From a checkpoint of a small image captioner.
Model: 40-pixel images, encoder arch resnet_bottleneck, encoder activation gelu, encoder depths [2, 5, 5], encoder widths [192, 384, 768].
Training: muon at rate 0.025, 15400 steps, batches of 64.
Data: trained on made-up road signs on poles, 122500 training examples, 8.0 epochs.
Rows from block 9 of the image encoder of a small image captioner, named by matrix and row number. Rows with one number belong to one channel. Each number is 128 + 24 x the weight over its row's rms, rounded and kept within 0 to 255. All counts start at 0.
After each channel's rows are labels from the 100 images, of 14976, where the channel reaches its highest value: "peak on" is the class under the peak; "responds to" is what is common among them. Only what is clearly more common there than usual is listed. The data: made-up road signs on poles.
# convs1: 3x3 conv (encoder.blocks.9.convs.1.weight, 192x192x3x3, each kernel summed), inputs 0-95
# convs2: expand pointwise conv (encoder.blocks.9.convs.2.weight, 768x192x1x1, transposed), outputs 0-109

convs1.146 [131 128 127 132 133 130 127 129 128 129 126 134 131 129 143 127 129 125 131 127 129 255 164 127 128 132 127 129 129 135 127 126 127 127 129 122 130 129 126 120 128 128  53 132 135 129 129 128 129 114 128 123 128 126 127 128 128 128 126 130 128 135 125 130 129 126 131 127 127 127 128 127 125 130 128 127 128 137 127 121 129 128 127 136 127 129 128 127 127 156 128 127 125 165 128 127]
convs2.146 [128 128 128 131 129 145 129 128 128 128  90 128 128 128 128 128 128  81 158 128 128 128 128 128 128 128 191 128 128 128 128 128 128 128 128   0 128 121 169 128 128 128 128 128 119 129 128 128 128 128 128 128 128 128 128 127 128 128 128 128 103 129 128 128 128 134 128 129   0 128 255 128 128 128 128  40 128 128 138 128 128 128 128 128 128 128 128 128 128 128 128 128 128 128 128 128 125 128 128 128 128 128 128 128 106 128 128 216 128 128]
peak on: face
responds to: triangle sign; white rim

convs1.75 [128 128 127 131 134 129 128 131 130 127 125 126 127 127 121 128 128 128 131 133 128 238 130 128 130 128 128 133 128 156 122 117 127 126 129 124 128 127 126 127 127 130 147 131 127 128 129 131 129 203 124 129 129 132 130 130 131 132 130 127 128 127 131 128 127 127 112 128 130 129 128 128 135 126 130 127 128 130 126 128 126 129 128 127 113 129 129 124 122  18 129 126 138 181 128 129]
convs2.75 [128 127 128 128 128 128 128 128 128 128  59 128 128 128 128 128 128 128  61 128 128 127 128 128 128 128 137 128 128 128 128 129 128 128 127 124 128 235  45 128 128 128 128 128 146 128 128 128 128 131 125 128 128 128 128 128 128 128 128 128 121 118 128 128 128 116 128 128 255 128 100 128 128 128 128  46 128 128 103 128 128 128 128 128 128 128 128 128 128 128 128 128 128 128 128 128 128 128 128 128 128 128 128 128 118 128 128 101 128 128]
peak on: rim
responds to: triangle sign; white face

convs1.27 [133 130 127 147 131 128 129 126 128 127 129  74 123 128 133 127 123 129 123 125 128 177  84 109 124 124 131 113 127  68 125 121 129 114 131 129 127 125 132 123 127 135 239 123 146 129 118 127 128  94 124 127 128 125 130 128 114 119 128 128 126 127 123 128 126 128 153 129 128 130 129 142  81 127 131 126 128 145 127 122 126 127 127 133 137 129 134 137 128  52 126 127 128  90 127 125]
convs2.27 [128 128 128 128 128   0 128 128 128 128 114 128 128 128 128 128 128 124 161 128 128 128 128 128 128 128 181 128 128 128 128 128 128 128 128 115 128 123 116 128 128 128 128 128 102 128 128 128 128 126 126 128 128 128 128 128 128 128 128 128 170 129 128 128 128  88 128 128 124 128 145 128 128 128 128 102 128 128  72 128 128 128 128 128 128 128 128 128 128 128 128 128 128 128 128 128 128 128 128 128 128 128 128 128 114 128 128  73 128 128]
peak on: face
responds to: arrow left

convs1.124 [128 138 132 123 133 127 134 131 127 128 121 126 111 130 124 136 129 128 148 129 128   6 119 141 130 165 128 135 127 138 138 170 129 134 129 135 131 129 128 127 129 131 237 128 127 126 131 124 129 124 127 125 130 125 128 129 135 129 129 129 129 132 122 126 129 130  94 128 128 127 128 128  96 143 128 129 129 129 127 111 130 130 130 126 132 128 124 137 147 188 127 128 149   3 126 127]
convs2.124 [128 128 128 128 128 113 128 128 128 128 123 128 128 128 128 128 128 128 128 128 128 128 128 128 127 128 128 128 128 128 128 134 128 128 128 128 128 127 127 128 128 128 128 128 213 128 128 128 128 128 128 128 128 128 128 128 128 128 128 128 129  64 128 128 128 129 128 127 207 128  60 128 128 128 128 128 128 128 137 128 128 128 128 128 128 128 128 128 128 128 129 128 128 128 128 128 128 128 128 128 128 128 128 128 142 128 128  60 128 128]
peak on: face
responds to: hexagon sign

convs1.90 [121 126 132 195 122 129 131 127 131 123 130 140 109 128 127 128 121 128 123 124 128 255 123 122 128 118 129 124 128 141 119 136 130 118 129 134 127 127 127 123 129 127  33 125 134 127 119 130 126 114 117 125 130 127 127 127 124 131 126 128 129 128  94 120 126 135  79 115 128 128 130 132 123 127 129 128 127 114 127 133 130 128 127 126 130 131 127 129 127 146 129 129 121  71 130 129]
convs2.90 [128 128 128 126 128 127 128 128 128 128 139 128 128 128 128 128 128 152 192 128 128 128 128 128 129 128 161 128 128 128 128 128 128 128 128   3 128 185 248 128 128 128 128 128  56 128 127 128 128 110 128 128 128 128 128 128 128 128 128 128  67 125 128 128 128 128 128 130 101 129  99 128 128 128 128 120 128 128 151 128 128 128 128 128 128 128 128 128 128 128 128 128 128 128 128 128 128 128 128 128 128 128 128 128 127 128 128 124 128 128]
peak on: face
responds to: hexagon sign

convs1.136 [130 130 128 128 137 129 130 128 127 127 128 128 127 128 128 120 128 122 113 126 127 112  68 129 129 137 130 122 129 147 128 126 128 119 127 128 127 127 130 126 128 129 115 126 138 128 127 127 127 140 124 127 128 128 128 127 124 130 128 128 128 132 139 130 128 130  80 128 129 128 130 130 126 126 127 128 129 125 129 139 127 129 132 129 129 128 130 127 127 255 127 128 110  91 127 128]
convs2.136 [128 128 128 128 128 208 128 128 128 128 131 128 128 128 128 128 128  99 105 128 128 130 128 128 128 128 103 128 128 128 128  88 128 128 128 115 128  81 113 128 128 128 128 128 157 128 128 128 128 128 128 128 128 128 128 128 128 128 128 128 117 128 128 128 128 138 128 128 165 128 113 128 128 128 128  83 128 128  86 128 128 128 128 128 128 128 128 128 128 128 128 128 128 128 128 128 128 128 128 128 128 128 128 128 135 128 128   0 128 128]
peak on: rim
responds to: hexagon sign